A small spectrogram enhancement model, trained from scratch.
Training: adamw at rate 0.0021, 26600 steps, batches of 64.
Rows from block 6, named by matrix and row number. Each number is 500 + 40 x the weight over the matrix's rms, rounded and kept within 0 to 999. All counts start at 0. Numbers have three digits each.
# short0: shortcut pointwise conv (model.decb.0.0.short.0.weight, 192x384x1x1), inputs 128-191
short0.0:505498497473523544501534509389507492496508467531554510498503513523547534495472512503501535432516493496477513468485495543523432460506508556496486535488516536484523569493508540512489482495478472
short0.1:561499511491536519487484451518546501443427495582470471463507522471500513485478436450482451552453515468476486569500396446482510500540548531543454489529497501499500427569516474503500485535434583
short0.2:565508515499509538508498455512544483561467492492475451487531596544497523504501499457617499425485538559509440463606462449543534531533502492465546518501574608486578511480440519539448534556553521
short0.3:561505622511476552525443504445497491460499513473489479486505506512431492500503534384510512551472473512544530473530521502509414488499508501503412514502555417488491510499520506514495401518442546
short0.4:577487446512521501529507543479495521615475528449529525486486504503533498535530484420603520454528554501554428526559517484573536487529548496516546508508536604510504523401502519513481469448508489
short0.5:511603462439524493494415436496493509542465533470458550486536492447539459464543493538569517548458506591497550546417505478543491477501522480415506488507543526512544495506497507485496545444447503
short0.6:439611511438512472503546475512475575528504481426491508448555552540498487498508466528475547449551571487475459469518472518588444507405507465509520501522528490467477543503477471456587550480410458
short0.7:534522520417506493543460496502468451523493499514475512413539528507502487520550486481501474517478509537486505498507481448493507459501544554434558519420580485608476544576463503426472538501479505
short0.8:513505500507499473465516504480596530492486497506446479423597491568476487439571503516524434492360447426461486581461471637432537449398486481418509541596546401524438493530482497495563510498486449
short0.9:513518455505456567516541492475569529428481486491491515519551515514507515508499508518532501492507497495503481430486479502496521493445436550470560524450543509528491518389519498489453492497532530
short0.10:491401583421505499543512486511527468465449498496452501518449484472517437586451438620513487533504469511521525516509584496490487425600399469496478514502495502480512511502445508609450436483501509
short0.11:523525549504507488465492430495490478514475571489456595439497502524464529509500582550529495541501412490344499474459534481469476442411517507481490484490470399532437499482505495471399553387470428
short0.12:469507476537493586512498507568499508478487548477492439628509447438423554564502490511495460506410460534501505546472477477494450546538443529516480439583507518467480457512538485472425533516512471
short0.13:507379516534533562486512475521527494567519510511507497509475407513453505510500559524458519507499484468500505483518509482537532493425505503509417501510460446491478497478482504487560521480529507
short0.14:484502482481521467462558514575496566473536499506510511510412428530524549451448507527411517511540501445499538494499487473496483493456422447536474528522471459537503496535479510567496589542568533
short0.15:461469531533493392541434457510520465505586563551503450505444470531490486504468439505496534496497488419363506485472479470478443495488591444495480490566530457500460449549508537507478482444519527
short0.16:492563486519494507477502501482463509515500487558561442505512476536505505504531500459489505480515563553525481457510487470586487483493535496499549471507497509501483476483444516457521520501437500
short0.17:516495518534562467510522576523539555495487601494538465539531454547474545475450480531433441535453495470482506551538464498515475502540506496535448486530504453514502504487437492574465547511521529
short0.18:496433496398512499498492522541511538519498506493491530516509514442544440586428457533479501495531532527549446520492502444529549450564602509509493484516508538486564499495492505520484497583501615
short0.19:431549509515473432558502448505443481557456507465425536489572514510499511526567514534578452517493502528488482499521474506460513569425520501448555532499572506516583520492500464452453500498491432
short0.20:492503495517594436508525470389464497500457485494476504546535506517529506536430522557584461522539512513545515582546516471533557550527510504553472498590505555546521507441463500586478504556506513
short0.21:511575474490424497602514545443514474526514506531541459465572508472510549509536541462509496453535507523559489469541451503535493497496497518471556499467599509476522475491482470468546569527545473
short0.22:498292503489505478494491519531483499497517533497510534517310415463485494476542483555472550508499483485507509499478518463494520499499501495556347500564443471516498501507484513537476541488574504
short0.23:528513473524506510469482503474488493483383508471479512447528533550538435535514509472578504424516530532509533534538480405569551526509474549589528539537541557539501567426466473496461546455513501
short0.24:500440481492374450517469433576507432483447500497557499516371500531539591472528497519494542500505565495537465532490499496526499511502498497584488445511458501464537507450482499537408501506512508
short0.25:522533519467488524544465515503533484521377514489499542496536492502434455479486506467547529488444584528571577529555575491577523503506478499542508501502521517453542503458509531479470491509453516
short0.26:463555498540420484512561498511502556497480545487540506428492568537502519500526561467553521513429520519501479487486542486518490540493547516429589588527500544483491534543521520454508494491516494
short0.27:542503510470497622551519550482500583519483539525516363476517521516489572553512554495517501410450497490512467487575501509524506511495500499508509501494531508462508512493573448539492506475504498
short0.28:471507406516457554487549483450528486478587509445494492540482470555562538483481559463414541466477506547526528573444500481479517472493499516628501543539465487452491496476408454517519548495499522
short0.29:527499531435474490479447503569527507578446516556445500406527504475500484492499472510581493548501493471431502444464553544498491460455536494422521522427515463517478511539533503520513560427500509
short0.30:481496441488538614471495509499384539552439502427464538489488512453507491514456506506630510465515463513487544480562522446571525452502491490484528460469538416513503496464416503514486463543487499
short0.31:517567596510511490482479465450487488567502485493507530531533583439562506503522506456449508467489554561503480531504506478529503553521481490564511487533581522527481485529468473497526506437512543
short0.32:448364485485499484507496553503520500488490474483465574565448414460496472484512502411428545471494469491561525477517465494431524593520429506568500526498480503561497540480513552517517473503492509
short0.33:473467470485498481482602514530486574503500501544546434517506446576488540407546540454404516479523501477484543460487491553531506506504578479498456504536506456517513515496515523510491585538506519
short0.34:478497521493525544492463500529490498493559525539501529486489473506471512502604505507576504525532458455397454545475524578424498501411524476479442575530474478488387505498552509548509482479518524
short0.35:564534487500488535527462499534496441523446485525482539497485501498508441527463501569535457510564513611542495516507528475502597440484493491484556482500508526574465590491490467493461532510584504
short0.36:544556491521490528505529547421577499457480509523550474447569596531484548537527500521490444476515492498540497511498445523517499418511485521450563501438575492504456533531483503408484512485511446
short0.37:490585497482501565514559498470511518474577418569555447512570518553476468490480553482514442504522505501515560499519525499495506475525495483490534505423500466495512527499536508549543502503450504
short0.38:644495465487513549501443474503531533530545488524507469470496506457512480464524431477499574492495604487516505536504502416628471537537457476459550507478562516503514525525481530510474598472477543
short0.39:541512503504446499594513488416538499551431499508613436461517526528532527518503507466575511495518549517491552551498539498523517532500518512519536523482527477549483510549511521492519494530519520
short0.40:477489535499471551474566561496590541488424538457534485495471426510404524412501507395462553459507425442491511502516484530480546565423561490544374501537473432510548551532467582500466466438505500
short0.41:471496470537526482495512483516569427483512470481531488513500534534512492465504566515475499403545504542627527538471530481442505483510461472491525477510520501535502525504398515460458487498494439
short0.42:543501517480522541540564502512465567489459563529537518573518462563449491522517497523538530572505505495491529530504522475568571540573529490586482507626488515491520512518502497515562528499499546
short0.43:442492510518480453487453480504520526493464524437450465515493507429477481510522501478528506467464515555503467488527513439507491487472581501521449483551475517402563542428492549424506408552506523
short0.44:481576514512520550521538514408490515566484502532485502498545591536482489519492503508578551505481579509467507505484573500516454503516568391535540452536476570544510474487468493531605509465550497
short0.45:562592496483476504485557483521483576504548494559447459525526574450522497436467475470556498500508533573504498498514510482502509474503500502490608496496494499554511487485482467476543442573482481
short0.46:491468436470532489526485596500483474512501446488500531512504526562497478544437435513472459552549516504585576585481484471498498456550479575543492537581556502465498491435469496478463485530481526
short0.47:475532522501492482528523506483471506515466529465496541499564538539530531486538504508585437507515478504476500444561535511517497528462508481510565579486558502556525505480518480517506465484484492
short0.48:485501510499505501526472521488520501535464569426470571581505527488507490559528540493524551466523473565558482456521500481520510497514486497514518509503551524448533508387518560519499487459532483
short0.49:453552514516500484513503482502483439544472490472444480503565535505457498489493464503534489525564512512500463529542471489523506539531564481497514480486575516519613520507519562462500465579499517
short0.50:476510505536532455487474460488504492547528502439543519536459460453479564522544449517507560509512486473447482500527502496519525492445518573491459506553514490507472500449483532500477491499493479
short0.51:542506535475501463461484537417481488553476488463481486608512525537480580565542468504453533449497562495477536532481544465575549603531609482464552520516487560497518561497483492424493493482520500
short0.52:525488539455431496504501484575575591460432488471499603469473539576490480488497444478475433520564435494505554419505464501501500472468493514493500478478502486500519518460515493514496496490431416
short0.53:533534501499545489534507546458452461540478584498502501497582601441513531478472497498581492541418507522447506443500456426555510526528515535483585529492619557482449522500456523458466574502577491
short0.54:550536538494504567536512512511461566514516409500503520502554588491573515474486460495517513480551535514548526523492471504519557441501468518498530482533549517449510499501493439452481384548478517
short0.55:461499535487523467544438410590410465487441547525448585500498509482464521516533490505580491671488425506436511557568532483470490542527447528481500507498490490539491467515499483522516496501552492
short0.56:368495513548562495455547506501429529486514504402479509495498471575518451507486530507420528495550429476453506481505447507474455508487383484514473434554480501494468506388527488472488479495458502
short0.57:541502501509503532522461496486433463536452549452477539505459515442462505567500523544606481489545528620500473503510532427463489496520552503496537567538528461513559576478535503512483502493587497
short0.58:465461489543499486453496531480481540470496496494496575502470467515505513479515541490470514477504365433494491488474500550481580483478450523511480494496524451465448528449516520510474405493506508
short0.59:519547496526514511523568491478518499517556470545503468491501533523506442505526606482486515474469513512479494436577438494475433514468503498458538497467521435543460529535553533458499498523461481
short0.60:530487486500486489498504493548558533446536515505577518501483350521417477476474496505416517568486485452504559572475467491459556573487499499541499479530413447500475489501492421543531444532516504
short0.61:529494514495512565509414511445513524499473524505543509480526541515626569499495476570478534488437578566555488384566520491585490476528506499472542478494553537498527498494538507475532515514499568
short0.62:531480484503535499498556495489465481435506503503512506578530449468486498550535486486501524505493465477435516484574530464494478502488529438561394475524497487490502409443496508527464497512482516
short0.63:575513529502505565457517516492490508506429516443546508492544564576551520506488539494475576406481524508501521505455508482527475499520525504470585488510471561514521502473447552499578536507545451
short0.64:466556551528508456465506538456464501538449520506489544420507526496528521504504499511523482488505488503525482489564494506470526514504495522382556495501543517530383581457517488559507505455508486
short0.65:489493548455502509499428501549483463516507524518494507460500495532502511504542472514501510514505476485344485497414530609492515494480521457495472479530493369499424494571515495532514500520481530
short0.66:533514528439535456561515619454440550533507564507449494501526570487534459494415499496535504542538545546556548499528581457525507477499495533505540428501531623494561529450442502473515468552416518
short0.67:514551469508516469595511449498430426526484517478615463487482585500599440523549463501532563481466563525510527488530507444561458517561542500497530527499522527525558461502510492440428505495570578
short0.68:559497517515476545456512516493496490555450446603552490501532509484546524534523505479450524438510515509443487467473473594500503441507514500464500513549494523500428514509573502443484500538495532
short0.69:530499467465513504485524545492494491459500536539550571511484447469460413419530532507497505483517474501532457502420542503470560463444454446447479501530443492518552597477454501528494488506572459
short0.70:529534513499530566504460499493489467499503448489472494493598572561480480500476491525517464536512554500517487427490450582467467515498521478469523496465534521499493466525498504440441493474503496
short0.71:432506545549484481517461542440516475493505474460522524481505573487515485478506513514473534461548540514507507435492480495508489448451489502501575512517497511586523485505481547419517570537510506
short0.72:459510538512485499505513531515538543506494500490438561474551506486503469482577562496461409524548457510497494521531481533446441508463495469472490450494491505509509478410489421468495469466501486
short0.73:404597552509553603429526471459572560558484510451500506552512565541512461509537499427494477443460556514520382436499490537513450465459532537449555523412472574561488511457499489491536433506434519
short0.74:426561548470491548521499423507497392488416506450522509501519518554471563481475486414479486547448471490494551488521484491494535532546539434543513491513487588500597497484553506521462486468478470
short0.75:561541536521491555476514525491445514511430528440497464475511537508484555514487475461496441519552492515551506511517559503521532526508479451500510454518534527501537557495490473459524581441518496
short0.76:511524552460419529538450517504499484534462456551485445463525510496530506517554480519514489466530518464490480509500432545488489473488579509503525512369509488498511447581550535470494543556442540
short0.77:546534525500479469493490439455543518503483500526436501462590596543500488516521492492564494493545549507505446463531482499488459541432533510486476515439570567504409515502448490543520482494465469
short0.78:524515505485504490517467521504484462551528538514500520396499576487522521570554501464436474494498505522464484486491490502503480515504501622427544496459543473513504539463477547432514462495387519
short0.79:534465467511465542503402520460537422496494529474491519489559521478459541526498500420579489503486474527498439511478492489541474493523511559459587451451450543477513526525521531483437515494541499
short0.80:489483393474518493521524510468520483482547458548514454548472489498501519454455500501507455502492497535562494576459462477463508498506471504509456519491475492553548473526443392523508521459473500
short0.81:516547564454516571561467517493460464515520523537511501477526522494462531536483502478517509501497526494508598508594532500549534522508492478463505546477502511521496536575508483470485473564517521
short0.82:545497547492550507491500533525508500499463500625512458493500508481439516453474495505505477556509486483401602512433519538475540534500506473447517488440462431509515502605543487541494548499489552
short0.83:474469506533461449547465517490549524507509385561496458502500508459509523459567500520466526490524501329511474517448504569487504474355498514470500523494533475534461485488490532481502512481529503
short0.84:442500523526497510500543490500497549469504421472517465500474501544536517429492497472487496494504481504495484432497465499506452502417470504524508492527497525519442427425448499470530512432486472
short0.85:511500508493466495502455512508502443505518512528483553455486438421387479531481472467374486569548495499534510536466489487458534524548501472498405470458377516501518476575480531493456455462504489
short0.86:510550491509532543512510537472455487653521490539621509548557569563459551502470456483503475538510540511486535487497461575526558518537500505495596447494526577494516493466442525414517483506509483
short0.87:454545482521516528531479398494533458474507507492476470508619532511495474481456512423513497504515526533453461467555483447496541516503500563502523497504529446486425502547498435483507503506477419
short0.88:513492531455488547449492517422498513526501509533484408443458453488471584566533521493530504528554497580516465530521491534520504539457500474505505430501438509470470491516559480447476476523583536
short0.89:525514483470460472453448482490528497508465550441508491426497567464545419517515417491583405576520570526541501546561534497497527453542551497459582568418512515529506527571518517507431476533493476
short0.90:469561421451497491509555490422501500458518462483538478479481548502483488490496510510478570493524512503475519491471501497501485483424493505496548544444515487493513417527500502487464523452515426
short0.91:532535490459467470548514490574506549450491446526422563511527484474502522463530524524542551582488546507551548510545391487420504494508536501477498508462501531529569503496389486463493507557570458
short0.92:453471515495518496502476501471495496490432504471506559465491441501550478515521485563539463480515418501565515523468539499467525462463409495542505486508497463470565520470490483532483438481521477
short0.93:502499491502543337483567514530477507506523483471491581553504508551556534478493614500494502559584446492502499500513517543462520505485439537476467495504506478577474598425435457486493527499479469
short0.94:512410501536491401471515408555484483500495582470465483581496539491384450499527400490455552491459491491445614458497483422454478528462539490529465572546505507558503556549482486505545494459464449
short0.95:502519474505455495444554506521459565490460443495481484519561552500552489429543500527555512493546517472572458552437496518447508533522569500523563516526515458530537476511512470466498476511443496
short0.96:363540483496523501458556479609526538524542491463534522591522501604470500445476519514503491572504485443499581453507454538523510512519551443542507524500473443474449492481442450500534525442389519
short0.97:493613472526448546479530548467475514539524447587482500569558518547527526497440510499515432489461549502511503524493512469523504516524517505516586530513555521506506503430433509464495521501520432
short0.98:493603502507519544461491587480460515560468478461486499520535646437543492484567444479505500467480530504562504456524488594534483493498453535521588503443552504465600545498546528461525440529511500
short0.99:505501494466466506464529511495527507489466512437518488491478472531467561484549511484492480531392512348565587507437502547450490499474522445490504516518506423530410446495529439507457460502404514
short0.100:593506574506498489520485481515508470501484535469454534514478502542515539504497504499509572463485402592446449556475500502489502464462490511461494449496506476479432438464537499484404543486565466
short0.101:443521485495483507499556496486503554490486484508533481507563545573519480483476599515554446519521464525495554515528465547527502492481504533484545495437475517488498440469539451478501444519459474
short0.102:535487474489513463546464520605481496541349478442456553537506489458592503517517491483471448504501453565591510552538494478543538502497464527462557510551531512457461485489422495479481479485485487
short0.103:506490554484594537614484517518416485470519486530543491508485495511541447505506434529529543551476493450514553518550582497645499565488481472474496522502522500501506498529516481491489503515545494
short0.104:490538491441482426501494504499392481544489440542494500538502528498506470490477481548567507482543486429501551448463580500515511497488515526414563516332528500547508577510509521558516504489430497
short0.105:532509473499502453556510454419447462500495433508499511432581548483516529531443516428463448473524522556496471472501445491490436546441487509504563551499520504521491478515497502464539490457501494
short0.106:541497423529438433513493501487488509526476479477476505485461497489473469502511547500509403495529556511551477507496509496440554536484526547496555516502481519572502512538421497430382509496487542
short0.107:527485495502566487497545386487436527516512487442543496509513564547556503488504488548597549487508507579438509511539530451529460495493545524506513532522526532516489418426437490503504516551580518
short0.108:479507454474446484483454540497494412620525453634479501465489501454475526506476476558482501508488532501546495503516524567482527483514503537464503569490572485473505590553537494524465501477484524
short0.109:485476512470491487540470523552438544482495475491499544523487480540390512509484511440490505498485499499636566574500529481553518510612463490546489503588481548497542597504471501519500485505483507
short0.110:541571506527496441519497512514483480528414515502520444471554646478518433555528468500535503508549520511478483460482568495543526466526500515432502522512508547457509537479512526479476523502500535
short0.111:506498522469546549531506532508465464497480539483500503567498521452511550485463494556489479451490574609635537592514560431539545530642499531557544487480483540505551500505374532546474513512522527
short0.112:490508458492508503545496522449463506508505500538479484539531557457525489548476437528476546571495538488502487507550502506563439465557501493489556485483509464448532482558475548543480497459458510
short0.113:511499536449461519515470483519515501512488498614504489442510525502501496505501450473500560500448513432505486495507508593493470502503518471421505522469502467433475489581499509493494480506474523
short0.114:500555555503467523479529537506472505494549488525446465521538560474541494517565530473551433521495462512481572528517500521527489501379520497500482599460563555558522491507422526515471498503533494
short0.115:512501431542444540503535581516465497511543464486518437500503544499537532487594492489464522499471605478528515495576414535474497516465489500523485497571519490494501412514505485481488538486499497
short0.116:481438515491370402440477587543494508521462522514504450483491442463423459541527454493436506514517503438457447501471535535462543471475413505565410463485440444502500467497518455498517538517446455
short0.117:540535473499492516540504509459485519508543470523481469477495514460581546501481464490532524492506524579472426506429446496525443451460508519484580512457577451511449505543460498474464571470528511
short0.118:502402535555496469524455539497499488528460532478498531497411493452501542524522441515483573486503487518532469521533512480503524519507516521544463467534493513476494515473446522489388541489574518
short0.119:521611478494472434531467454470550461511510514512516468554544642463451467486542501428503477498445524532494480488507420493528497518505571519475546497437586569513484434491534543459507508507453538
short0.120:491476467566537465502596508470454521502478527538531511496481458486539566495488577531515535415570492475491485526505454497516460449451493531500469490495479520537459516498551591451472513413476506
short0.121:501510505524552497476495518446485484483477487495425488445571551505504474490522512467487462541484504560478436528526493518489496521483513492455604506495538480496450503475477449465510523450512461
short0.122:503481488499498350504491550481540487510471496492498566529477508509466487482492529494467496490543478458490495517464583508509483480538451511475502568495499506489472648478409505512522424466505484
short0.123:470442516466509510485475445541488415490470511503502512571363476429520502501490502507541547495433503525474526527488529511513461562524490545479457539527418470445465486444491512471433555511542506
short0.124:446495532587509390503526399485462490425511464509528493453515532455478450493495494500471539494457437501433530482496517481513459526514490518516459480495429551500528450538481490481494539488581464
short0.125:507537433438484575469536569536496502502492439554483486474497533475530449486479587455534434506548499518505537518494480481464499457514455499468552486476589506498455498497498452515490475523511465
short0.126:539533494420588508493526502506518445450510505468485529522499603489498430475455500464497482464502536583593507516567471495548508604561464517533547536439473564533563542430520507483473504427459524
short0.127:465446462585495445474539513424557521494539536499448499519429465551500517397537574584397486493500421478436446457483504539478499421416495494532465514503482434519461487492496502465473479495496501
short0.128:482534552457450536541487461520430423489527485506465485487518544483500518550516495453554503521518586440488494513500506518525491524488465581480526546511537563463483532535550507515500445518441493
short0.129:487511472450487455578466422516504424504469506514464456434519534409411526488488501469548496523500492528522481433461506516505502509529486516392536462468524523549562479536486523482500502525491416
short0.130:529460508540459471514547439373412476494495508496500444443463542458494528518471454478525558459441529516549531491520480480460510538497538483452497478486621499477505474513551550490529449553505546
short0.131:495493541471555574571516563452452492616513511502509497458512564513537486505508516458539486493475569508502504474506518512566562481534540542466633522515559579500464527419498544464487463490520485
short0.132:533479521481479510600511478519502488562487489479500513576502496496502496504492525456577542471456500543594559497505500426511492498541542495509525493497542527512505528451461480497508509473515508
short0.133:549508552483514500503440480546510450529450531487439569501508532526507508518533503535592491564519437467420515474508554498506524483383567476495497535499564440498435458534522536506501515502521499
short0.134:466492518497407497492550455454513539492475542411455555509500540539495431530487506502504501526491493477506525461542553513438491563440503484491517501500527515517492499387477497535504573516574486
short0.135:510514473507477535505499570491508525529534477617511519461509532477525487541518536491542473441432502503511489574533487502506519461502526614441529553480501465515543459502503511498464560560491461
short0.136:491506472492565503567447529455488479450569510491471483494488481518492515437530492467416447502490461502517512573451377475402444483526498468481496504482456468476536462513540487433548464408460450
short0.137:554429521467491459507448500576501445502459631474468626470504559444515495577513503506502483557476485542516507466500591488481424504501511495501534539504492473390511561499506505518528536482521503
short0.138:529473455477456471489447494485501499554502503525537510492429446477466483468508496520399525545485465477440509550446533482471498422464513484470490518560439381495497515555497480474456521499531497
short0.139:508504477502548513505599451489404550490500485503511467533498527505495502476496489539525510515502535512587553503556525387509491531564545495554542487500530545563519488494448506487570513529478504
short0.140:527541473573492502603497523471511466515505458556525469490468505483410517534478474500553483491473533574479478488466576495499572542507555486468620528518464555494524563513607462532495519531507541
short0.141:568502588454510529493546437514588508501500535468505518488494473531490542496565498435438469506472482472413464500508494576506487502376450488562488555595525478497465477484497506457522411498457496
short0.142:567550516554494563575513503533492498507445463505489443513486502520437533553502519502574436504475474530454501513460506535439538519490502479519539488514579464502488494411505508461480489495448520
short0.143:480556496518524476556481499492488509573439408466475491447571557502514486528522509475530456505503499531490491466541459549489488535478521509465569552496568521549496458498583497476496524508528545
short0.144:464430481486497436500500510553501482499485536426466545489352431498530457498503508550485501483516472555491493516510530470547501495493462505497461450572463429462435495485415482548406546460518498
short0.145:474489475484496533488574482452449533426516547546552559476506481506472514434439571480483499490439500512522586535543531499475491457508470494515532487498475500488487510420535476483488542471475405
short0.146:512511456503523587485438515440442440573487413535499461503555563499509480503471491457500501516531575506472481570572468507514481453465564469547579517489525509496500498509538540447482500540481547
short0.147:513455572506579526509443498616471490495460567449488494550476543435496457439451448497540580517471523463482468519530570510502524497544494464504492460509486535491559513444442592480549567463553542
short0.148:498577495510534555487594511505477557484595454593525476521557538497511467506432501448490454490500527466462538500497397518492510528495477535491569471438498556569516503544540533455549498522384494
short0.149:563524518530481472506459512499501469505462465521462508504571592482485528543493485482531463525500511490514493487489499484534536500444568493449589539534502541503476456499528485533546511512479498
short0.150:483531504532514507488507532422488500495504531489518407535533494516531464518484449442528505483478529382562526509474465542562596568508514453517496447504476566517513486500499529525584439493523492
short0.151:607445546489494506508440464496462508521460522508478507501495506393519425522424463571511517576446515462474500500488579428576477545533570497474484464453608552446535530528494459542441507516526557
short0.152:517532491432559495468523553492532455534495522597465464497558527461526538599503535446552479458559515504511466497493512499506435508517476521486501556490522463559482506485547494545537511466512506
short0.153:531444504504535453486527519531505498503512520518526519471464472582496475508526486570451432506516483460466544494390513547425586455442592470480503460443407346515478482501501458550482504514598544
short0.154:516510499567495515492513510453516525494461504452490484491599572517522458495499538498523506430537559490502480489535518512486495523472496547509507570536570503519533440476494504449513569504492473
short0.155:490564467502524501529466505438475493533585486539501479477535572423520470515503541534538450506510554533477459490512534526560509455500486546493571513508591504520522487495508504495544486558501570
short0.156:553484446455428444453514543436495545475492412556486507472494482530525480503562510545432406531494469422481490491456547560476516473499522539484504526518491441465417477533493514471500479516460542
short0.157:516498473533544531495541528469495519512600492473518440558509563476584485497558543488500557498505535512487464615525475493485507528489472514550553482505557506577464500477480515437514456443431547
short0.158:526454508494525463502574519522493549512576505429526397605471453522539459494487447456515550490501465479450541517468557427566501520438507508609456503534526509459435486537486476519551497506508557
short0.159:498576535501471507444536510485477521509480416594444489488615566459531486460492521454489500471549489502574464464485487471508508473498411560492505497450485487448483586480549489456511549499499488
short0.160:475514505492496526532504519481558516498501413569508474498542531483464503484444505468488436510484500466508509512501498547479485498490461493420544468408494488505516490551571447453532419512468481
short0.161:493508506583537461496599521474422487456519384492501504517472486499497540477515504588473481515507477575508457459612497581487477473530455500523525506507459594530502457462505473487531528497518496
short0.162:525531547508496545468475417475493474519537421544494455472551485466487517478499495554468519517489447405401491476416549590443474521508509480440506526528492473480492495534502493515514499506513531
short0.163:482500477540506451502501506489538479500468495519471472466496477504448503484526482405477476494492532521473483521485450474397528489511610496499502511496491543467568503519498460451492469444467494
short0.164:521517448485487519512491497448465570541486509474508434548560585516541498518504568549550499472490476518491514574501557538443528418445493536475532510511589465500492513481492551461500490530505492
short0.165:464541419499488481528477556496510503514505479511503464459519539520597487558516511497518510502541545482474501491548471493505555515538571563469487507472628540569541532485527504501487505482522481
short0.166:511496448521445435546589513538456523520529503476435491455607574454521498588455518541587480500521558503563524437576583488571532527454508567545552433502474517541470569542496539475498496507549512
short0.167:570495495506463483495500562455477509477435449516509552499461588425470547501516527448551486458547466533500493565487477593508482473493515463450486542496526556453530510537504561512501462537494574
short0.168:500569476493545546599482473419462412520470503499544444497540537453504572540498497458524556465521582520551491497499481468555486565578514511470605482485529515530576504497495582412468550483512534
short0.169:493473476497503559459552563499484565517521497611563366481509510482452463519491521480484495478532536452491493511521491475588539524528540534447503500486484483549528529537606536491588491498490550
short0.170:500491505563502441502502507484475504498486548370449480579470486471475488570581471473548532513492500499478520471525569539497520542496498560493450472526514500483458472416533561500483509486562515
short0.171:445475493506453433577491459435480430501507525448471552500497532527484404491486481523554561447543480510554499485578504503524477510489505505494524535520524529490498587482524545483512500442520481
short0.172:487541534553503569539510506467466457519493502599456448528579580497430496524525484515681435508457461505483500550605530520507545438460472552495661513418573496533501610511603518484500459460493553
short0.173:443438484530514541470458495455497527464469521499474486489466495559533512445475533488495487527503473508501543557482477538465473508489499549550491435586449478442472518483513521504508474544515475
short0.174:475494568570539449486500563498533482524537501561537448495520507505501521482616571495482543476565483464475443541453532575511504542407529497537465480511497466515406548547506524540503489518508521
short0.175:501561473509422499569492574481493462532482463499521471457526551514419496540542502496546523521460492507490435507507407484548553544473438501468621425463552520535503533513523438458470486495490502
short0.176:501488442498513505521591502483398582491546539427494470501494497520530465451441469521502505486526557491540527444584499423570500476458493501522510499502518535539476414455454516440527500479493518
short0.177:508502481464541450482516543537502497390468426485440604504455418470457480418493485496416493499524487439555491542480518523448498445518498452478465533504465548540475453458496469491524453483437501
short0.178:443450548514458476501444521513500475524506551492544480458398437471431497469515474491406552556477455468491467444536524501467452489528521474465480427576460457466514542499505502544494462471499502
short0.179:556573520547522485477517446533489510501503537474490504475493522480546494448429518500484535423481544526494493443531446456516448452508452481484515542471587492481492430443482496515518497416514473
short0.180:503475439567499510497529505480477487507470450543448457496448510464577523534572512550415534532528488481430489479483490498492514523381505514491513525498403437549430523577553503513509492552499525
short0.181:501493502513506567529478430485481454499560484594465499464565521457533544502500561513506505515509466460402454464519526497410464492462505566373512514403472423502463463462533448442511518495505513
short0.182:497448499502501516515479520505534480517581460607519491539475419497498489490496522505488511523450418480481556460483500571460479463481418468519426473495465411438484485592532486651545474538496498
short0.183:491348504499500461502475509544498487501506512514539520498323352464483525496519500576462535523507433479479504570476520483461518496473490498499345500528438500507494499510462516546501512497525501
short0.184:524532474571443522600526536472470468511493467474458534524568566451503518570546534495539470497491539546595382483558551484537524461583477519532576465522581531538465602447489484486525510534509522
short0.185:524454478502581552501496467528444473501546495480526537527422488500490439506459491537501509540523500534522540547449500535472414499509492500504491540493443494526483510476499490456426571516446454
short0.186:509515500478565532528526458440466576520504519489490456526494490479534521516563446456502516512519562496506523502617469478535543557469514530534543504567548504608501452535484524433486519495465513
short0.187:449596483502413559504499484503536505483504389573500490505548531551488507512469499534471440543482512387486494505438488578464468513503497505468526506467484454529502486524505524488489489514348497
short0.188:482548493498534488525480471506489477522478621457462517530518536525520538524470511513590511499522506606515486537595543395559495527559520508503560480452471500568505549369545542585516499479434444
short0.189:528500518528526515477556515488538455532414593524559509469520500496591495471503499445471515510477499469618444534499527512535505475584543490489540520514565517457560524506502497421504460468499549
short0.190:459495543486451605525511499437536566527568484529536425451513441489428549468501525494421464455466497495486469452517552501460501573585540494469504505465417485491484450509563513481490463492559567
short0.191:443587560521502528453528499505496474498530464542436502486520571506500451489528485505499449485494448410397504474437499599482471483412541556459541608481487444504448492553494476475508547509446480